config.toml
cond_dim = 256
head_dim = 16
fused_qkv = false
optimizer = "soap"
beta2 = 0.95
lr_schedule = "cosine"
warmup_steps = 240
Rows from block 4, named by matrix and row number. Rows with one number belong to one attention dimension. Each number is 50 + 12 x the weight over its row's rms, rounded and kept within 0 to 99. All counts start at 0. After the name is the row's rms in percent of the matrix's.
# q: attention query (model.blocks.4.attn.q.weight, 192x192), inputs 96-191
# k: attention key (model.blocks.4.attn.k.weight, 192x192), inputs 96-191
q.95 091:52 38 64 36 67 69 62 35 41 42 43 55 70 50 55 48 42 47 49 45 67 37 45 38 48 21 57 15 37 17 56 41 53 31 51 51 44 35 31 47 56 68 39 51 49 40 55 66 36 33 48 57 48 69 67 60 58 39 54 46 78 47 41 25 30 45 69 38 48 25 49 64 31 59 23 58 52 51 51 54 19 53 47 49 71 48 39 60 52 58 39 48 50 53 55 49
k.95 100:51 56 79 52 65 68 33 40 29 43 55 53 46 64 27 60 35 51 42 50 52 65 59 36 72 51 52 56 52 41 59 59 35 45 46 46 68 45 77 50 49 34 48 59 58 44 47 66 82 73 61 23 55 64 25 35 50 65 63 58 45 36 55 12 56 50 50 47 57 48 49 44 23 43 68 51 69 30 38 57 40 51 42 57 54 44 54 61 58 53 47 36 38 25 65 43
q.96 097:62 48 70 45 65 56 57 55 40 31 43 41 66 50 52 56 37 59 44 62 33 61 50 60 58 49 60 75 50 53 45 69 20 64 44 53 37 32 56 51 62 64 51 64 71 50 41 65 74 60 45 33 44 44 62 43 79 28 55 37 36 34 44 51 59 60 51 56 40 35 44 44 37 56 41 35 36 51 51 51 45 50 54 41 53 35 47 37 45 37 28 38 46 38 58 34
k.96 111:31 75 57 32 46 61 48 32 56 62 65 37 45 51 42 43 46 59 59 49 28 66 54 56 44 46 47 64 61 40 54 54 32 53 55 51 36 51 31 47 48 51 50 56 69 48 28 65 63 69 37 47 48 48 70 39 44 41 66 47 30 31 32 59 55 61 26 24 53 42 53 57 32 60 42 57 67 48 61 43 52 43 64 42 45 70 49 51 46 65 47 57 22 47 52 51
q.97 093:45 53 22 36 50 57 18 38 62 78 54 66 58 63 44 20 61 57 41 28 71 66 49 61 41 39 54 45 63 41 33 62 73 35 55 57 56 85 47 57 76 35 52 46 48 51 62 63 52 46 56 35 30 62 66 43 46 75 45 58 69 70 48 36 50 55 46 55 48 66 48 58 55 23 46 53 55 38 57 42 47 54 74 56 55 20 57 58 45 54 58 30 46 39 46 49
k.97 079:55 53 48 40 29 58 51 37 74 56 63 70 50 59 27 53 42 45 47 38 60 52 45 54 53 51 80 40 54 41 64 45 43 45 58 72 55 57 44 31 48 58 50 53 33 55 43 50 50 28 45 46 51 49 56 56 56 60 47 47 63 50 43 14 44 48 60 61 58 82 69 50 48 57 57 63 58 55 32 45 52 20 56 50 53 75 57 55 51 45 68 55 60 34 49 63
q.98 097:61 55 41 66 47 41 34 57 46 51 60 40 69 16 49 73 64 45 26 54 45 58 62 81 42 58 41 60 48 48 31 55 47 52 58 54 39 67 39 34 47 63 45 59 68 55 79 31 39 43 42 64 52 66 49 71 57 46 55 46 48 60 71 51 47 40 57 59 47 39 35 24 45 53 52 59 45 53 52 54 21 49 40 53 55 49 55 43 32 54 60 45 31 61 58 41
k.98 087:26 50 43 74 46 52 55 70 71 63 34 54 48 36 53 56 37 54 70 56 42 52 48 55 42 40 49 71 33 35 51 65 44 42 46 58 25 55 42 43 38 40 51 66 67 44 40 50 56 75 50 62 39 50 70 43 52 57 66 66 23 52 52 75 42 65 44 43 49 56 74 61 67 79 49 70 48 45 61 74 63 57 62 49 45 60 49 79 57 53 65 47 44 60 65 46
q.99 090:73 33 47 61 63 47 63 45 49 59 41 54 55 58 50 60 63 52 45 63 49 27 59 49 52 45 51 63 63 51 47 37 34 55 59 40 63 46 51 60 56 51 62 52 66 39 61 66 39 58 47 44 42 77 28 49 34 74 50 51 53 40 47 21 64 39 48 51 39 61 60 47 52 73 53 33 49 53 49 49 44 67 38 50 42 42 32 54 62 40 51 38 53 61 36 63
k.99 096:35 37 46 42 32 62 65 51 63 47 18 56 43 54 58 38 40 39 58 53 56 43 45 37 46 48 41 57 36 25 49 52 41 52 45 45 47 54 68 32 49 43 49 49 62 19 40 48 38 53 53 10 56 26 61 58 50 36 80 46 71 77 59 38 40 77 74 40 30 30 51 41 36 44 54 55 67 52 54 61 43 49 43 58 52 34 50 52 55 49 59 35 35 47 64 40
q.100 097:24 53 58 54 54 37 46 40 56 75 30 61 47 48 38 31 45 36 46 25 68 67 59 65 64 63 61 40 44 35 44 55 37 68 58 60 55 37 41 50 54 52 68 55 41 57 62 51 36 41 63 52 45 41 38 37 48 37 33 27 54 54 27 41 39 41 44 72 51 55 65 54 34 41 59 55 48 37 42 65 39 60 44 55 77 25 43 52 48 59 41 57 39 54 60 30
k.100 103:54 31 18 43 47 44 54 78 45 40 36 55 44 55 56 40 42 51 47 42 52 41 33 27 30 33 59 65 65 45 40 48 58 61 44 50 38 60 63 33 39 31 49 37 38 30 50 61 37 58 39 38 47 49 39 58 50 38 48 49 56 50 38 58 35 83 60 53 48 32 41 63 48 64 44 44 49 59 38 65 58 56 45 57 63 59 55 68 74 45 46 47 61 61 53 63
q.101 079:48 18 80 48 59 58 38 59 48 52 65 65 49 33 56 75 51 48 44 54 48 38 34 60 39 51 45 55 36 57 58 52 45 56 25 37 43 45 39 43 37 66 36 31 59 41 43 67 64 53 44 51 47 16 51 50 52 51 66 51 61 29 60 84 54 47 54 74 48 47 67 61 61 56 63 49 52 31 60 51 61 64 41 55 65 46 28 49 72 41 27 63 40 43 56 37
k.101 077:47 50 26 54 42 41 52 42 50 64 49 31 72 50 28 63 53 52 56 60 55 51 52 66 62 32 61 32 48 52 36 49 42 47 61 60 40 57 48 45 58 43 40 77 27 37 67 42 39 41 62 61 55 64 47 43 44 52 48 49 69 48 57 11 55 56 48 41 40 56 50 40 46 44 77 58 45 62 54 52 44 28 50 57 60 36 55 49 50 56 52 32 61 51 45 33
q.102 093:46 40 51 62 34 36 37 48 35 47 52 30 46 28 49 61 50 33 51 49 45 47 38 17 36 49 29 64 39 60 44 51 40 60 61 30 42 52 56 49 57 28 62 49 40 45 49 49 61 57 50 49 52 40 40 42 44 56 57 64 46 49 49 32 53 65 56 39 51 38 42 64 50 48 60 23 63 36 60 88 58 43 43 52 58 67 40 26 59 55 44 45 49 48 80 17
k.102 095:59 56 38 56 32 61 47 28 55 46 59 50 49 53 55 42 48 50 42 43 47 56 69 60 58 60 34 71 43 50 45 45 36 60 47 57 26 44 54 48 60 59 55 61 65 61 56 48 76 54 49 52 51 62 55 43 64 48 50 42 55 46 52 28 55 59 43 36 43 58 46 38 44 52 53 44 37 45 53 48 50 33 78 52 35 44 45 52 59 53 50 45 63 24 27 39
q.103 084:59 34 37 42 37 44 62 27 51 63 50 54 68 60 61 39 35 45 50 47 54 64 44 31 51 69 48 48 65 39 44 47 41 21 53 50 62 24 43 45 54 55 59 51 42 54 44 67 44 54 50 25 44 43 57 50 45 75 33 56 49 56 47 42 44 64 35 53 48 43 43 55 42 40 35 45 36 70 42 24 33 53 39 51 58 43 44 49 62 64 44 52 60 53 41 66
k.103 094:39 62 78 44 55 51 53 69 48 36 35 54 55 62 61 39 47 60 64 45 54 63 58 50 46 45 35 60 41 50 43 44 30 38 56 48 41 34 73 34 45 51 70 27 47 57 52 40 67 48 46 40 40 56 30 42 48 53 46 59 60 47 55 37 54 36 28 49 49 39 33 41 42 62 56 45 77 28 57 71 53 62 38 59 29 40 61 64 41 49 37 52 52 55 54 42
q.104 092:49 41 74 41 73 43 50 55 65 31 40 35 56 31 43 51 77 71 42 55 32 53 44 41 53 49 49 32 44 40 50 54 44 71 46 49 30 46 72 57 53 49 55 56 51 56 38 58 34 28 73 74 44 51 59 55 51 55 49 26 62 60 52 42 34 59 67 38 57 37 30 33 48 46 27 50 64 34 39 51 54 51 39 45 45 43 61 34 41 47 33 42 54 69 77 47
k.104 090:49 83 66 53 39 45 47 34 30 44 52 51 43 33 50 50 56 50 60 38 39 72 45 54 62 29 62 68 34 19 64 58 34 78 55 55 51 54 57 64 58 38 76 46 35 42 56 47 49 41 38 45 61 56 56 40 44 41 45 37 55 52 36 41 35 51 50 41 45 33 43 39 44 64 54 51 61 74 30 48 23 55 53 47 57 53 49 47 54 70 57 57 48 46 21 56
q.105 084:35 48 73 37 55 49 55 67 56 40 47 60 28 34 46 51 62 45 43 51 44 46 46 50 62 48 60 49 54 40 53 41 58 29 58 46 69 35 52 50 60 56 45 61 51 56 49 50 55 46 45 32 49 43 54 72 54 75 47 50 83 50 60 64 28 29 54 74 43 65 39 56 63 65 61 61 36 25 54 39 52 49 65 48 41 68 41 57 52 36 34 42 38 43 54 32
k.105 106:66 53 49 59 32 46 44 55 45 44 51 35 63 72 39 69 44 54 61 47 47 23 52 73 55 51 69 35 37 32 51 33 57 46 36 62 50 42 44 36 40 46 60 68 23 42 67 38 46 30 63 47 44 44 45 55 34 34 44 47 49 47 82 62 43 48 49 70 38 46 61 44 43 58 49 90 30 61 48 45 51 46 55 52 52 56 58 55 64 57 68 52 59 44 39 41
q.106 088:75 55 25 65 40 58 58 45 44 21 64 45 60 59 45 29 39 70 48 46 66 54 50 40 50 59 54 82 40 51 41 45 54 76 40 64 37 50 39 62 41 60 43 47 75 42 38 56 24 46 28 27 34 44 58 26 61 50 48 41 36 40 49 56 48 48 47 59 61 48 57 49 50 66 27 44 35 46 65 45 49 50 53 56 34 45 42 54 45 51 35 29 55 40 69 49
k.106 088:50 51 94 45 50 69 54 68 51 51 49 36 35 59 39 46 36 71 42 56 56 30 61 58 47 63 54 43 39 52 65 63 36 51 41 68 56 17 47 37 41 60 52 63 51 66 33 50 54 48 57 37 45 34 41 37 84 49 35 40 53 42 35 60 50 52 45 48 57 34 46 50 52 44 31 62 43 29 38 59 57 52 41 68 42 54 50 73 77 42 60 80 42 50 49 63
q.107 082:54 60 54 37 32 40 59 36 50 28 56 58 83 45 35 24 31 52 49 46 54 47 61 55 44 43 58 63 55 49 69 43 46 55 56 47 71 53 48 70 58 49 60 71 35 49 61 62 54 53 57 65 49 37 39 61 45 41 56 46 56 50 71 81 49 50 52 49 50 35 63 41 52 55 54 50 25 62 51 42 42 48 51 54 42 40 52 42 60 40 41 71 48 51 56 43
k.107 099:36 52 63 49 44 63 69 65 50 43 36 49 34 59 37 46 46 63 63 43 46 40 54 35 42 43 65 61 66 60 40 38 65 26 59 54 56 45 50 47 41 48 46 56 49 33 51 51 37 46 43 58 55 57 49 41 24 40 53 34 67 43 38 51 51 50 57 18 56 55 57 62 38 58 57 72 38 42 51 41 23 73 38 51 64 33 56 54 53 72 37 53 27 56 72 64
q.108 101:40 55 13 51 63 48 51 36 59 73 32 53 59 49 39 44 26 50 61 33 50 74 44 43 57 42 53 47 46 58 42 53 33 60 53 56 55 67 39 53 61 30 74 66 33 40 46 41 28 46 44 44 45 43 25 62 44 51 46 66 72 60 60 51 36 46 51 59 52 54 28 29 57 59 74 57 56 63 40 65 54 42 51 61 23 55 50 46 39 56 52 70 74 70 53 46
k.108 091:49 31 39 42 45 45 43 69 36 61 45 42 45 39 53 66 50 30 30 56 47 37 45 42 44 50 51 51 60 45 39 50 53 52 49 31 31 63 42 22 65 49 57 45 58 36 58 42 66 65 49 38 57 41 44 45 60 22 49 49 42 65 30 40 21 74 67 44 44 41 38 56 48 44 35 44 47 43 37 68 54 71 44 51 76 28 38 35 48 46 50 40 56 56 30 41
q.109 071:50 65 20 51 55 52 72 51 57 61 44 37 63 77 53 52 51 44 57 52 62 45 54 69 45 46 57 38 64 30 58 47 42 54 67 58 58 56 47 51 61 46 54 43 55 48 55 51 35 44 66 39 48 66 59 55 38 15 30 51 40 72 25 15 50 55 47 65 64 58 46 34 53 53 46 62 56 54 40 47 45 53 54 41 63 41 66 57 36 46 64 20 55 37 60 73
k.109 070:49 60 67 38 52 52 38 66 55 37 47 72 29 30 51 24 64 49 54 56 46 57 65 34 49 66 34 69 54 63 58 50 62 41 44 46 62 31 37 46 48 47 58 49 63 58 32 55 55 68 40 45 57 55 38 62 47 66 50 55 40 56 32 89 47 30 57 46 59 49 40 60 57 47 33 37 49 44 57 60 57 58 43 42 36 71 58 51 45 54 55 80 33 63 46 58
q.110 081:70 45 53 53 52 53 54 60 27 45 82 42 43 55 36 26 54 63 43 47 41 56 52 46 59 40 57 36 70 51 29 49 66 29 39 51 50 86 51 56 40 44 64 51 49 65 66 31 79 50 41 68 54 61 44 41 61 78 44 34 48 63 60 61 51 54 55 31 42 50 33 55 54 63 37 41 41 62 57 32 54 53 66 40 30 45 67 64 55 56 69 32 84 68 26 77
k.110 074:53 20 53 61 66 40 47 64 57 57 15 33 42 63 60 59 64 33 36 42 44 45 44 55 47 62 57 41 57 53 56 39 62 40 58 48 58 51 47 49 37 50 39 42 53 62 43 66 48 44 67 45 40 40 50 43 59 40 51 67 62 51 28 66 32 59 65 49 56 56 57 56 58 40 24 68 65 32 42 47 34 53 57 42 57 49 38 62 56 80 66 56 39 71 39 35
q.111 099:54 39 33 38 41 52 53 58 48 60 47 61 61 48 57 38 35 45 46 47 36 42 51 42 27 42 54 49 39 34 47 56 81 50 33 61 58 69 55 27 58 36 65 43 76 22 39 62 58 55 55 67 44 47 65 49 47 41 45 48 59 52 36 68 41 62 83 30 53 64 57 60 49 42 28 52 40 67 77 18 45 49 47 26 46 41 43 58 47 65 61 32 49 49 57 44
k.111 100:44 44 40 52 57 42 68 56 41 50 43 58 51 62 58 56 53 33 66 38 54 50 70 60 32 55 45 23 65 63 50 28 81 37 60 44 68 47 45 30 31 46 46 55 56 55 24 57 67 55 50 41 46 57 47 47 51 52 50 50 40 84 42 65 25 48 62 62 67 37 43 60 42 64 32 71 27 50 43 59 31 51 67 44 59 47 68 65 66 61 53 74 54 45 52 39
q.112 092:60 54 51 75 47 33 69 38 54 42 49 55 53 47 37 61 49 42 41 42 24 40 52 58 63 59 32 45 40 47 40 42 53 68 59 43 49 38 54 44 48 60 70 55 36 70 49 63 21 55 46 53 42 68 59 45 67 40 60 52 51 57 62 50 30 32 48 45 43 71 15 74 67 53 54 46 61 46 49 56 43 75 60 56 58 45 49 41 71 46 33 66 58 24 50 63
k.112 096:36 54 33 42 56 44 50 40 61 38 47 54 68 52 82 51 33 52 42 62 49 70 39 52 57 65 39 31 35 45 37 23 47 63 66 59 53 38 58 55 55 41 52 50 32 66 43 67 56 35 65 49 75 37 60 46 53 45 40 55 54 31 59 46 56 38 57 59 57 48 17 47 71 45 48 40 51 49 71 44 49 45 50 56 47 58 67 53 38 38 51 41 30 42 68 51
q.113 090:31 64 45 54 45 78 53 68 76 43 61 57 74 44 49 65 54 42 16 31 56 57 51 64 39 47 43 54 65 42 48 59 46 49 47 47 44 46 41 66 59 58 57 40 69 49 57 35 81 55 69 44 58 54 57 55 65 41 50 57 66 53 37 39 48 72 71 43 46 52 62 42 53 44 39 44 35 50 69 35 47 59 52 53 38 48 40 35 25 60 54 37 49 60 29 60
k.113 085:56 35 58 76 34 51 57 72 38 44 74 41 37 80 33 60 54 50 51 54 37 46 62 39 37 42 52 44 48 45 53 42 52 47 39 50 45 47 36 60 51 46 57 60 48 65 71 60 74 55 66 44 48 35 43 50 43 36 48 49 50 38 59 57 64 53 67 46 37 58 62 39 68 42 78 54 31 56 47 60 55 29 31 47 57 54 29 55 33 53 43 52 45 53 54 78
q.114 103:47 54 51 38 41 53 38 44 63 49 35 60 66 48 34 47 37 55 38 42 68 44 60 58 44 69 56 47 79 76 51 48 36 41 41 47 57 64 40 57 38 42 52 60 53 53 56 57 55 45 67 45 71 48 34 41 62 73 64 43 56 41 43 32 54 37 76 42 46 47 35 52 20 43 39 43 55 52 74 37 65 73 58 45 39 49 45 31 54 37 46 50 60 35 46 43
k.114 097:32 50 57 42 47 58 55 43 64 54 62 51 53 41 49 60 28 44 37 32 58 46 66 87 40 56 47 58 71 55 39 54 43 74 57 53 51 46 37 50 34 63 14 66 50 28 43 34 39 52 68 61 63 61 53 49 58 74 36 46 59 56 43 20 51 74 52 39 55 70 70 46 50 39 56 56 59 56 32 50 53 51 45 50 45 51 52 30 39 39 53 67 59 57 51 71
q.115 104:57 47 59 63 50 50 74 29 61 45 48 50 58 43 49 26 57 38 63 53 45 62 43 43 41 42 47 62 83 78 12 60 48 44 24 57 43 25 53 73 36 58 64 59 56 54 48 48 52 49 43 43 45 58 57 46 50 42 48 55 66 66 55 59 52 47 42 43 52 62 50 38 54 61 50 54 43 46 62 62 50 64 56 53 33 55 29 65 51 46 58 66 54 60 18 40
k.115 092:45 43 55 48 42 37 67 59 57 52 50 48 48 17 42 48 37 56 42 46 54 33 41 55 53 37 47 36 37 50 21 58 75 43 54 42 40 57 50 41 64 44 48 65 29 55 47 32 67 50 49 89 61 44 41 48 35 34 61 66 41 68 45 47 27 54 43 49 27 48 36 36 50 51 36 59 48 56 69 31 53 41 58 57 53 51 36 48 53 38 43 41 56 68 50 43
q.116 096:57 47 44 26 46 55 62 57 35 42 72 46 47 44 48 51 41 40 48 54 28 37 45 48 65 51 52 31 63 49 32 17 51 27 57 41 57 51 50 54 50 57 48 45 43 45 72 57 55 31 34 50 43 40 32 57 39 58 38 41 70 46 33 52 55 63 40 47 38 56 37 37 39 65 35 55 69 33 49 59 71 42 54 58 64 68 54 47 43 41 61 34 57 56 61 55
k.116 088:58 45 02 57 41 75 66 42 53 30 52 37 57 27 65 50 67 44 77 53 52 51 46 79 34 57 53 41 34 48 66 41 37 66 54 51 48 50 56 41 51 49 46 46 50 48 57 50 07 43 49 37 39 57 52 59 63 30 34 45 51 33 41 69 67 45 66 40 64 56 31 56 29 48 50 47 38 23 52 74 54 34 77 37 52 48 54 55 55 33 51 45 55 49 61 57
q.117 094:51 45 47 46 51 42 47 43 51 61 36 48 51 41 44 59 53 32 64 47 45 53 46 63 50 56 61 62 46 47 55 47 60 71 51 56 60 62 44 41 48 70 50 47 35 61 54 61 30 16 47 60 41 33 43 31 49 51 26 75 52 29 36 36 57 49 64 61 48 64 47 35 71 52 61 42 73 49 57 54 46 44 34 33 49 38 33 48 43 47 51 35 48 44 70 43
k.117 091:49 40 45 44 40 20 44 41 33 54 43 66 54 42 42 60 51 51 54 41 71 55 46 43 55 76 37 64 38 47 51 60 37 76 48 34 35 46 14 14 48 55 49 64 65 38 67 43 62 53 56 39 60 44 24 45 60 56 44 43 43 35 45 63 50 58 35 41 34 54 66 75 39 45 56 43 38 42 55 38 52 68 52 31 48 63 56 42 55 43 64 47 69 67 30 30
q.118 097:44 60 58 47 46 30 47 62 59 46 57 40 54 51 75 64 60 57 46 56 64 54 69 64 38 62 20 32 43 49 58 27 46 66 55 51 57 45 52 69 47 18 48 62 44 34 64 83 43 45 50 42 55 50 45 52 51 47 18 52 44 49 46 69 55 39 19 40 50 65 60 65 60 46 35 44 62 32 75 38 68 54 47 44 36 48 57 46 39 54 55 49 42 70 19 62
k.118 082:55 56 54 53 43 51 24 58 65 53 43 37 73 38 77 49 39 62 56 36 70 54 54 73 51 59 29 48 55 36 51 58 19 47 48 49 29 37 29 48 65 45 57 50 49 49 50 57 73 43 58 70 59 43 37 63 38 48 57 52 55 78 55 40 45 53 49 39 53 48 47 58 55 49 60 42 32 55 61 54 58 44 47 37 36 47 60 47 66 41 61 50 54 45 53 68
q.119 097:63 42 34 41 46 66 62 50 63 44 44 50 60 34 58 40 51 57 52 56 28 64 43 48 80 42 21 51 38 67 40 33 53 53 48 38 50 46 55 60 48 45 48 65 57 48 44 58 41 45 51 66 51 23 39 34 46 50 47 42 59 57 54 54 73 36 44 49 46 65 38 70 57 48 47 60 51 44 57 65 58 50 53 56 71 58 50 64 29 60 73 52 58 57 36 61
k.119 090:53 31 16 50 37 14 41 25 58 72 55 32 45 47 43 49 52 52 69 38 30 55 48 48 58 72 54 55 56 56 49 37 34 51 66 39 72 58 59 61 52 70 67 55 38 54 45 52 33 44 51 50 61 42 37 40 36 45 44 55 52 49 46 52 45 44 31 47 40 65 45 14 60 56 43 38 74 34 50 53 45 36 55 59 48 55 38 64 45 64 49 50 48 59 30 24
q.120 111:46 74 40 37 59 79 64 63 58 49 23 30 64 42 68 53 28 54 47 47 50 67 60 36 72 61 54 35 42 35 54 62 38 41 38 54 18 27 67 33 52 50 56 44 50 58 44 69 53 55 54 39 43 46 63 44 82 44 37 43 52 61 71 48 46 61 62 69 35 34 56 57 50 61 52 62 29 37 36 67 62 68 43 57 56 42 57 53 60 40 57 62 53 41 53 54
k.120 093:47 59 58 51 64 43 76 46 47 58 49 64 34 35 62 32 51 44 41 33 52 53 35 45 47 33 74 33 53 52 44 76 67 42 38 52 62 64 52 43 22 57 61 41 50 60 26 73 37 44 45 50 35 62 64 69 49 36 52 54 44 43 32 35 51 39 59 30 28 51 48 46 41 53 49 46 34 51 28 48 64 51 34 35 54 48 54 63 38 71 51 68 58 38 64 38
q.121 090:83 42 52 49 52 57 55 47 42 51 72 70 49 68 80 40 36 53 53 46 44 66 45 43 67 56 35 65 44 48 58 43 49 76 47 40 36 35 54 50 52 38 44 40 42 49 56 58 65 55 57 67 12 48 51 58 38 54 52 51 60 25 48 54 60 61 41 60 46 34 56 70 60 56 46 69 40 55 49 26 43 47 34 47 41 58 59 53 55 64 50 45 41 44 61 55
k.121 086:54 66 52 48 48 70 57 52 42 57 38 43 52 56 42 75 51 51 57 32 40 51 48 52 49 64 40 71 38 46 59 51 42 51 44 36 38 51 41 57 51 40 52 29 65 70 42 58 51 40 40 44 30 69 52 27 69 25 54 51 43 58 61 56 64 52 50 63 42 41 55 39 46 60 55 70 50 44 40 44 55 58 37 70 32 37 53 50 46 71 59 46 61 50 46 65
q.122 106:50 64 46 44 35 46 55 59 47 43 54 42 55 35 53 58 64 47 25 45 40 54 53 63 25 36 40 51 56 27 41 39 10 36 46 30 59 55 73 31 46 36 56 53 28 34 59 59 64 72 65 51 41 54 42 58 52 49 61 26 40 33 57 54 29 58 51 40 44 29 31 45 34 54 54 49 53 41 47 34 52 59 38 69 55 38 43 46 38 54 62 58 37 38 50 48
k.122 090:52 56 48 69 35 36 63 68 55 63 39 34 40 49 48 56 76 45 63 66 55 62 67 49 55 44 47 52 57 36 42 49 68 34 38 30 46 52 54 58 40 42 69 58 52 39 67 54 78 46 41 57 47 55 24 59 55 36 57 36 57 47 58 47 33 42 28 44 44 44 54 53 30 57 53 58 67 42 62 58 56 53 34 24 32 45 62 60 50 48 41 26 49 49 38 50
q.123 099:58 41 40 60 41 33 41 40 53 32 55 58 23 60 48 35 57 42 65 53 27 47 35 45 58 55 54 44 52 54 48 27 66 60 58 54 49 37 47 64 54 38 49 33 26 90 52 44 48 50 49 64 61 41 70 73 70 47 43 41 58 46 73 55 44 38 41 59 34 51 32 44 54 33 54 47 45 38 50 77 27 41 53 52 51 50 60 54 49 53 45 34 55 37 49 62
k.123 082:25 48 37 39 70 61 44 51 45 47 52 58 28 74 57 56 61 49 59 24 43 47 63 54 41 57 51 48 35 62 48 68 44 66 63 38 62 54 54 38 28 49 68 50 46 81 36 38 47 41 41 68 41 55 65 50 72 53 32 27 45 37 59 20 38 57 37 33 84 50 37 44 62 47 40 45 62 49 56 46 37 57 39 51 58 55 43 33 62 40 65 56 60 32 44 55
q.124 105:51 62 46 43 50 63 54 51 66 57 71 43 34 35 37 50 53 50 44 34 71 27 51 53 35 58 43 70 61 44 71 57 40 43 52 53 50 69 56 54 57 45 47 18 33 38 50 45 44 67 64 59 42 62 38 41 11 41 35 53 53 39 49 57 52 38 41 53 68 43 59 64 14 62 42 70 39 50 46 70 46 28 63 61 53 52 59 46 58 41 28 39 40 58 49 47
k.124 094:55 50 45 45 51 47 61 26 46 64 49 49 63 46 51 60 27 51 45 51 51 49 39 61 54 58 56 51 44 41 65 39 37 48 61 36 39 33 45 38 44 63 43 46 29 65 41 45 67 44 36 38 52 62 62 33 36 57 48 63 52 51 40 50 36 53 62 53 63 39 37 40 33 40 44 28 50 38 40 49 56 41 51 28 64 58 46 63 42 51 58 39 61 59 57 51
q.125 103:63 38 45 69 40 48 28 33 56 60 55 40 50 46 57 50 43 30 65 44 79 50 57 60 39 36 40 33 45 44 65 69 47 74 50 46 44 36 40 38 48 42 38 41 45 32 62 39 49 64 68 43 48 83 49 62 27 49 44 63 36 63 46 36 54 72 61 62 55 20 52 40 57 56 59 51 44 55 53 37 42 28 59 42 62 57 40 38 40 69 44 37 64 43 74 64
k.125 090:57 53 38 42 57 73 50 56 48 63 59 55 46 51 49 65 51 61 47 48 80 57 43 50 60 51 45 35 64 41 41 44 27 28 49 65 39 40 60 61 53 44 36 46 55 39 37 53 48 60 62 51 64 44 55 46 47 26 76 22 43 47 34 63 54 72 49 60 60 39 59 62 20 42 55 54 68 57 55 47 64 57 65 66 46 56 64 57 35 69 39 50 33 42 42 88
q.126 100:38 63 46 65 62 47 51 51 36 44 33 51 58 23 42 47 42 39 42 61 54 50 65 50 40 40 59 49 54 44 48 37 50 39 52 52 67 46 80 63 47 51 36 66 57 66 65 43 30 61 37 36 65 56 49 47 65 49 56 62 68 51 35 50 70 50 72 35 63 56 31 42 55 41 66 32 57 41 51 52 55 60 35 35 64 58 54 52 64 67 44 38 56 49 49 43
k.126 106:43 68 42 62 55 54 35 67 56 36 60 52 57 39 59 36 45 75 20 67 46 37 49 57 58 44 62 54 51 45 29 52 15 21 51 48 30 43 60 62 37 50 36 56 67 44 50 55 60 66 52 65 59 52 38 57 59 60 59 52 39 44 35 58 59 42 54 63 54 50 52 67 59 37 53 55 65 35 50 38 36 55 51 46 60 32 72 37 52 36 83 45 48 36 39 41
q.127 106:58 53 47 80 55 46 39 50 30 42 69 51 47 29 43 36 41 44 38 44 58 45 36 63 63 36 50 44 33 20 46 15 34 44 45 61 43 48 37 58 51 58 63 35 68 42 39 33 39 49 60 56 66 50 39 51 50 72 55 65 62 52 44 29 48 40 63 43 45 52 43 58 39 40 53 59 77 41 42 63 60 55 31 36 45 50 70 81 60 52 57 57 44 72 53 71
k.127 097:35 54 33 52 54 49 63 54 38 45 69 49 50 27 30 51 40 34 48 27 54 40 48 66 46 45 45 34 52 85 48 51 49 43 27 44 50 35 51 52 35 33 50 34 37 74 44 35 41 48 66 30 51 39 57 60 45 52 63 63 47 42 41 50 49 59 60 42 49 49 45 54 25 38 39 45 46 58 60 68 38 62 47 47 45 56 79 65 54 41 59 53 49 45 40 57
q.128 116:42 52 47 54 61 49 53 45 59 46 62 59 53 61 61 42 59 58 71 50 52 63 38 62 56 65 85 50 35 73 55 49 50 59 48 67 53 54 51 48 38 83 50 67 55 48 56 53 45 53 38 64 55 52 57 53 72 64 41 48 46 39 53 36 25 44 50 51 59 60 54 55 37 51 47 50 53 50 29 46 62 71 56 49 34 33 66 55 54 46 49 55 43 50 66 57
k.128 106:44 54 34 44 57 62 42 58 59 53 42 50 50 73 41 61 47 40 31 35 65 64 49 59 57 51 70 38 22 59 60 53 38 60 53 56 60 69 55 72 54 66 49 26 31 60 55 62 54 44 52 52 41 37 64 50 46 53 51 66 47 29 62 54 33 49 45 58 63 47 34 62 46 52 54 33 41 50 44 45 44 57 23 55 43 35 76 60 61 64 42 45 36 36 64 66
q.129 124:39 13 46 32 58 35 48 55 49 76 39 39 36 53 45 40 51 65 54 63 47 42 31 43 55 34 58 57 55 46 51 20 67 55 50 45 63 50 52 41 37 44 58 52 53 51 48 31 50 41 49 68 48 53 69 46 74 62 42 52 61 64 45 29 53 46 46 56 37 49 51 52 48 50 53 46 41 55 36 52 38 54 47 61 43 49 59 65 50 82 70 60 74 54 51 31
k.129 103:39 63 43 40 56 47 62 50 65 62 48 65 27 57 46 46 54 57 72 51 38 51 41 49 64 51 55 70 47 42 70 34 65 43 64 29 73 66 48 32 59 44 52 57 44 39 43 36 55 45 39 66 47 30 55 23 26 46 43 60 49 52 47 26 41 47 50 60 62 47 54 57 52 65 53 44 51 51 63 59 67 22 38 66 46 49 71 46 46 49 41 37 43 66 59 41
q.130 132:51 19 40 52 58 43 43 63 99 60 27 23 63 70 55 52 69 60 55 84 42 45 30 45 47 56 37 46 56 63 73 59 64 59 54 54 56 55 57 44 34 41 33 46 50 61 49 49 44 46 41 66 50 56 61 39 43 45 61 23 61 48 54 58 37 45 63 45 54 61 61 57 44 57 58 29 44 63 32 61 35 53 32 51 51 46 62 41 57 40 76 58 49 59 42 56
k.130 123:48 28 47 55 52 56 61 48 68 42 60 63 49 71 62 69 41 75 37 56 32 63 49 48 45 68 38 66 47 53 74 59 56 60 49 43 56 42 50 46 43 45 38 22 49 61 45 38 46 49 42 39 36 54 52 46 49 38 42 30 45 50 46 56 37 44 59 50 48 48 71 70 44 78 42 44 71 81 58 70 38 41 14 51 44 31 60 28 72 47 54 57 40 42 45 60